config = dict(
    train_examples=39062,
    n_mels=64,
    spec_augment=False,
    mlp_ratio=4,
    moe_every=2,
    orthogonalizer='newton_schulz_5',
    steps=11300,
    epochs=74.1,
)
Rows from block 3 of a small class-conditioned spectrogram diffusion model, named by matrix and row number. Rows with one number within an expert belong to one neuron, the router's apart. Each number is 128 + 24 x the weight over its row's rms, rounded and kept within 0 to 255. All counts start at 0.
Before each expert's rows are labels from the 100 clips, of 14848 (inputs lightly noised), where the router gives the expert most weight on average: "responds to" is what is common among them. Only what is clearly more common there than usual is listed. The data: songs of 200 made-up bird species, synthesised, often over outdoor noise. In brackets: how many of the 100, against the usual share in percent.
# router: slot weights (model.blocks.3.mlp.router.weight, 8x320, trained with AdamW), inputs 80-159
# up: expert up (model.blocks.3.mlp.up, 8x160x320), inputs 80-159
# down: expert down (model.blocks.3.mlp.down, 8x320x160, transposed), outputs 80-159

# expert 3
responds to: reverberation (82 vs 40.5); text has "room" (82 vs 40.5); text has "reverberant" (82 vs 40.5); steady whistle (62 vs 25.3)
router.3 [121 118 169 155 112 156 176 117 108  81 126  98  94 140 109 168 145  79 120 134 107 133 112 157 162  89 127 145  95 129 146 111 168 129 150 138 119 125 136 145 123 125 132 111 123 104 113 120 139 171 137 140 119  85 160 127 105 140 106 109 155 136 142 157  98 162 141 116 151 130 100 102 111 121 136 153 134 134 101 128]
up.0 [ 87  77  87 160 140 112 158  90 160  89 127 141 109 119 135 134 119 134 157 146  93 131 138 130 122 117 107 146 102 139 167 165 164 131 148 160  90 113 135 131 119 112  90 125 132 197 155 103 113 104 130 174 126 100 136 117 152 131  92 123  73 119 177 170 149 125 170 115 132 129 110 141  96 124 126 113 124 161 116 156]
down.0 [112 111 135 103 121 118 153  85 148 162 142 115 111 139 147 139 171 160  99  90  66 124 136 109 142 136 116 122 149 134 153 166  91 138 112 131 139 143 133 136 137 124 110 135  99  88 130  75 110 106 132  97 122 154 107 112  86 117 136 110 174 129 105 142 112 158 134 132 134 124 193 143 128 141 160  82 120 115 124 114]
up.1 [ 99 150 124 148 142 150 130 147 149 145 117 108 116 129 146 135 146 163 118 157 127 122 107  99 124  89 122 152 115 133 105 187 117 114  98 134 155 155 113  80 108 143  70 127 145 103 137 100 147 113 126 143 206 126 105 127 137 119 151 112 136 112 140 101 113 151 123 145 117 160 170 131 123 150  95 125  96 128 136 135]
down.1 [ 90 150 125 119 107 127  77 115 108  62  83 123 124 128 132 136 138 122 126 135 110 117 133 133 140 128 115 125 126 143 120 151 167 130 132 117 128 149 114 114 131 109 151  93 128 154 131 130  92 132 151 156 144 129  78 140 131 109 106 105 145 142  91 190 105 106 116 139 124 144 183 118 149 137 146 142 146 138 109 145]
up.2 [ 86  87 141 170 120 114 123 130 128 153 144 124 108 169 107 148 120 139 113 107 181 148 107 122 157 127 120 141 164 119 137 125 147 118 146 178 118 124 127  87 138 120 141  93 161 114 133 167  90 116 121 132 134 118 121 130 129 116  91 134 125 121 138  97  77 148 128 132 133 124 192  92 121 160  85 117 133  96 131 136]
down.2 [171 111 144 134 104  92 104 130 101  84 105 114 112 110 162 134  81 155 112 146 144 146 108 111 161 137 164 115  87 131 132 140 169 135 107 147 133 111 124 154 134 136  92 129 208 105 120 114 134 150 124  87 189 149 103 109 104 131 109 141 140 128 159 133 154 116 111 131 134 134 111 122 123  97 109  93 121 104 148 146]
up.3 [150 189 109 122 122 173 128 129 138 124 115 153 104 131 144 105 127 127 153 123 143 114 123 112 121 112 135 142 138 143 103 118 142 117 147 122 125 122 114 151 123 115 112 118 120 140 151 133 124 157 127 113 119 131 118 135 124 153 147 174 102 143 146  50 161 174 100 149 101 139 124 124 127 107 156 127 148 148 111 116]
down.3 [117 172 138 158 133 108 163 102 164 141 155 110 130 106 191  89 120  94  76 128 140 159 129 129 116 141 122 154 151 118 120 175 135 126 104 152 144 151 120 121 119 117 137 110  75 159 145 120 149 133 123 134 104 111 153 134 100 113 143  92 146 154  79 187 179 133 130 113 156 109  95 168 159 138  98 141 110 142 126 142]

# expert 2
responds to: mains hum (87 vs 7.7); first syllable: steady whistle (41 vs 16.3)
router.2 [107 167 136 138  89 142 132 135  95 102 143 148 200 127  92 107 150 113 165 137 121 150 170 145 139 116 111 119 101 110 132 143 115 137 124  97 154 113 154 134 117 137 145 131 117 119 123 139 138 149 130 108  44 116 146 104  75 125 129 143 160 142 123 137 141 122 128 139  94 118  88 120 138 145 113 120 114 173 138 142]
up.0 [147 137 129 111  93 154 147 120 125  74 148 143 120 120  89 147 110 131 123 119 117 145 125 120 140 134 124 163 129 122 100 122 136 129  92 173 134 102 114 108 133 141 124 137 166 115 109 141 150 138 113 123 120 172 111 145 167 132 134  86 162 150 120  97 130 122 135 126 125 168 112 169 128 140  61 130 113 113 129 151]
down.0 [123 103 158 115 174 128 156 126 116 158 127 120 122 101 140 139 112 135 138 115 132 173 140 173 111 156 155  87  88 127 133 146 127 120 140 141 113 148 112 137 118 130  94 124  97 129 162 169 114 111 130 109 141 143 117  61 122 133  90 139  94 132 137 127 156 135 146 114 160 123 103  73 116 150 137 133 148 117 143  88]
up.1 [148 120 103 144 161 126 133 111 119 126 127 136 101 125  83 123 105  95 120 102  72  89  99  68 150 103  86 143 144 112 133 132 141 117  87 141 110 177 110 122 142 134 117 128 125  88  81 127 104 117 139 177 141 129 114 149 135 134 119 103 145 117 162 102 146 140 138  95 107 143  95 182 134 144  86 127  91 163 134 121]
down.1 [146 107 166 159 133 134 124 161 157 146 145 133 130 115 130 123 113 138  97 113 109  86 152  97 127 128 124 129 118 128 131 120 126 110 136 124 171 130 115 130 106 168 151 120 154 170 219 130 124 104 129 135 127 120 126 151 160  96 137 149 123 178 115 145 154 122 102  75 134 154 120 132 119 119 109 111 142 157 161 152]
up.2 [132 125 135 125 133 159 134 127 139 148 156 116 124  96 126 117 129 147 149 122 111 139 136 135 188  72 117 124 163 102 124 108 156 134  98 155 102 123 110 182 163 100 141 117 131 123 115 107 145 165 125 151 137 142 112 153 141 147  81 137 123 174 143 122 149 136 132 175 195 100 126 143 127 125 106 112  98  92  98 135]
down.2 [114 125 111  93 122 168 103 128 131 108 140 124  92 128 161 149 153 149  84 138 103 153 131 114 139 103 141 125 113 135 160 144 126 152 159 124 173 118 103 129 113 123 117 127 153 141 145 117 130 159 102 105 147 157 160 150 124 128 136 144 130  96 111 142 142  99 137 174  96  71 121 115  78 124 128 121 158 144 125 124]
up.3 [131  96 139 116 116 107 158 144 145 142 107 168 130 138  89 128 116 134 113 114 168 141 140  89 104  94 121 122 132 123 143 149 110 135 112 142 139 147 130 129 115 131 111 116 101 168 133 122 166  58 123 134  90 149 132 142  86 124 143 169 150 119 135  79 175 130 146 122 108 121 153  92 130  99 153 132 140 106 156 116]
down.3 [165 151  70 126  74 142 159 129  73 151 126 168 126 157 170 145 101 137 136 133 185 143 120 176  95 101 140 114 124 135  92 128 194 124 170 172 122 128 123 148 101 154 137 153 149 110 131 134 134 127 118 130 158 132 136 163 162 159 136 117 110 126 160 152  89 121  82 132 119 123 118 146 144 143  70 122 122 142 116 147]

# expert 5
responds to: low song (75 vs 42.1); clipping (38 vs 8.1); text has "clipped" (38 vs 8.1)
router.5 [111  88 145 153 112 139 176 146  98 121 114 148 141 187 167 123 122 145 106  76 128 118 162 125 133 137 103 161 107 154 133 137 132 125 127 165 124 111 126 101 117 135 115 138 142  84 113 149 138  90 146 146  52 142 156 116 146 123 180 163  88 134 151  86 164 188 100 137 158 129 120 136 109 147 134 143 131 152 119 142]
up.0 [149 155 101 123 122 138 130 140 106 124 126  90 113 155 147 118  60 113 136 138 157 149 134 190  87 135 156 119 126  99 137 112 159 134 137 109 161 112 118 145 172 118 132 131  97  90 132 141  90 142 123 139 126 122 125 156 100 124 124  87 142 145 134 155 132 135  89 122 146 112  84 147 114 179 101 135 148 103 116 118]
down.0 [ 91 126 138  83 156 134  67 121 108 131 116 140 132 118 124 145 140 140 166 129 129  95 106 114  90  78 154 130 161 133 120 144 136 119 111 112 121 125 121 133 164 111 150 170 150 173 131 169 139 159 107 108 118  87 114 150 117 120 119 164 133 114  92 110  92 133  36 113 151 136 127 106 106 101 143 135 148 112 141 130]
up.1 [159 134 143 138 135 123 114  97 128 110 122 133 168  78 127 124 124 103 169 132 145 126 115 152 111 105  89 103 152 109 124 150 104 142 197 144 115 151 130 189 126 151 108 101 108 145 127 165 119 150 182 108 113 153 163 148 134 139 143 131 141 126 125 194 129 124 157 132 131 126 133 114 146 181 140 133 127 147 111 145]
down.1 [ 78 132 131 144  92 106 126 127 102 108 124 163  74 157 148 134 113  88 127 120 125 136 156 110 111 160 139 145 154 141  89 152 144 131  96 123 142 139 105 123 129 146 107 114 157 170 114 106 139 142 115 110 149 121 125 139 105 123 138 109 139 133 142 114 113 140 194 125  98 131 111 109  95 112  99 123 112  51 100 100]
up.2 [106 103 123 157 100 127  99 132 149 107 142 129 105 172 141 163  99 140  89 105 180 147 163 139 147 131 135  94 106 109 150 150 117 142 103 106 134 137 131 138 145 141 125  88 118 148 118 156 161 163 129 126 128 156 120 143 123 133 134  82 133 108  94 156 134  74 146 135 136 116 114 156 136 145  37 133 145 121 148 121]
down.2 [114  92 133 120 119 116 131 155 115 128 116 110 120 137 154  98 136 139 151  92 142 151  78 130 135 148 152 209  99  90 159 151 124  91 136 138 113 141 146 114 122 127 153  73 117 137 117 183 193 113 100 138 160  98 157 137  63 122 142 135 117 115 113 114 140 114 131 135 120 126 176  78 106 105 146  94 139  72 113 142]
up.3 [111 108 190 159 115 126 120  71 112 158 123 139 113 123 166 138 121 117 102 123  96 140  80  82 146 141 113 162 113 168 124 139  91 129 104 193 114  84 131 118  65 124 122 152 130 109 145 132 113 177 126 123 102 101 121 124  73 134 147 129 124 138 147 128 108 155 116 126 135 119 104 143 146 107 156 153 153 139 129 136]
down.3 [117 130 152 139 159 119 142 131 142 120 118 131 149 146 139 138 128 137 150 127 144 149 119 131 116 130 129 109 103 134 108 147 150 131 112  98  99 129 111 143  88 131 175  95 143 148 157 110 107 132 135 167 138 110 167 116 142 149 112 141 113 144 138 148 127 151 128 141 118 143 127  89 158 100 139  91  90 130 143 120]

# expert 6
responds to: quiet level (60 vs 28.5); high song (58 vs 23.6); thin (high-pass) (38 vs 12)
router.6 [157 165 133 139  93 149 120 143 154 162 129  93 123 109 107 126 125 171 149 156 138 119 107 122 157 119 190  91 108 133 121 130 142 126  89 106 124 144 144 106 156 117 127 110 111 155 116 109 136 117 131  92 163  80  99 160  92 124 113 116 159 120 170 134 121 120 180 127 134 125 130 116 110 105 123 131 136 155 127 121]
up.0 [156 130 120 149 115 120 136 106 126 138 102 103 128 126 119 115 102 159 137 141  82  88 117 150 137 151 105 108 118 161 142 132 128 142  96 150 107 129 120 189 171 121 108 101  59 111 124 127 125 170 127 160 124 140 109 118 142 118 178 137 126 168 114 108 125 134 149  89 175 134 136 127 106 129 103 187  86 113 154 117]
down.0 [ 95 128 120 111 193 129  87 102 143 103 158 149 132 141 168 130 107 183  93 120  84 160 112  95 144 103 128 112  93 120  83 135 126 131 143 135 164 106 109  86 112 129 140 112 167 110 126 146  95 138 130 168 142  87 123 101 145 146 127 112 143 148 153 121 120 131 137 113 139  81  91  94 135 166 135 117 110 104 109 139]
up.1 [188 112 119 109  81 114 104 133 152 132 130 144 126 106 137 146 140 128  83 125 111 130  87 129 115 160  92 118 156 158 165 116 106 144  87  98 116 135 117 120 144 129  91 135 138 109  94 143 143 120 138 123  43 105  87 122 132 115 149 134 124 140 172 140 149 147 109 139 129 151 107 155 157 118  78 127 132 148 152 125]
down.1 [100 119 119 107 143 144 171 125 151 121 118 147 109 168 123 164  52 130 154  92 123 116 179 135 120 114 104 141 128  88 168 102 136 149 114 165 121 152 129  99 121 133 197 121 139 170 137 151 126 138 185  97 146 128 107 136 141 124 143 150 117 139  71 123 152 156 112 129 113 121 135 127 119 131 158 180 102 135 104 129]
up.2 [109 111 141 134 127 135 133 123 137 136 153 129 148 115 183 114 150 112 177 121 118 132 148  82 165 173 134 156 139 193 124 126 112 141 124 181 103 174 106 153 149 119 155 110  76 138 137 135 124 118 134 127 141 136 166 125  87 128 148 121 150 137 121 167 132 115 128 100 191 105 135 122 110 130  81 168 113 126 148 120]
down.2 [169 120 114 136 130 138 123 122 153 137  93 108 100 129 143 111 113 121 157 129 144 128  97 159 114 114 140  79  97  72 124 114 168 132 136 101 168 145 125 159  97 141 132 138 155 105 135  92 127  79 162 177 162 144 147 123 130 133 132  91 133 116 134 134 167 116 111 147 124 123 163 104 129 121 146 141 154 111 148 130]
up.3 [135 137 149 115 128 143 139 154 130 115 127 134  97 120 123 109  86 121 111 128  91 140 144 132 143 150 133  92 170  62 134 127 146 125 107 146 147 139 109 131 189 115 106 105 105 187 133  79 105 116 121 154 124  92 167 141 133  99 109 138 128 153 124 200 118 102  91  97 132 120 147  87 131 106 122 136 118 123 154 146]
down.3 [133  58 171 120 144 104 126 111 118 172 121 152  90 122 131 131 156 157 136 143 136 133 102 138 130  60 153 160 149 175 128 154 102  96 172 150 132 127 116 133 129 129 119  94 124  91 121 106 140 108 158 102 174 136 148 101 142 153 132 158 147 108 119 137 161 143 123 148 169 151  74 178 131 131 136 154 153 117  84 125]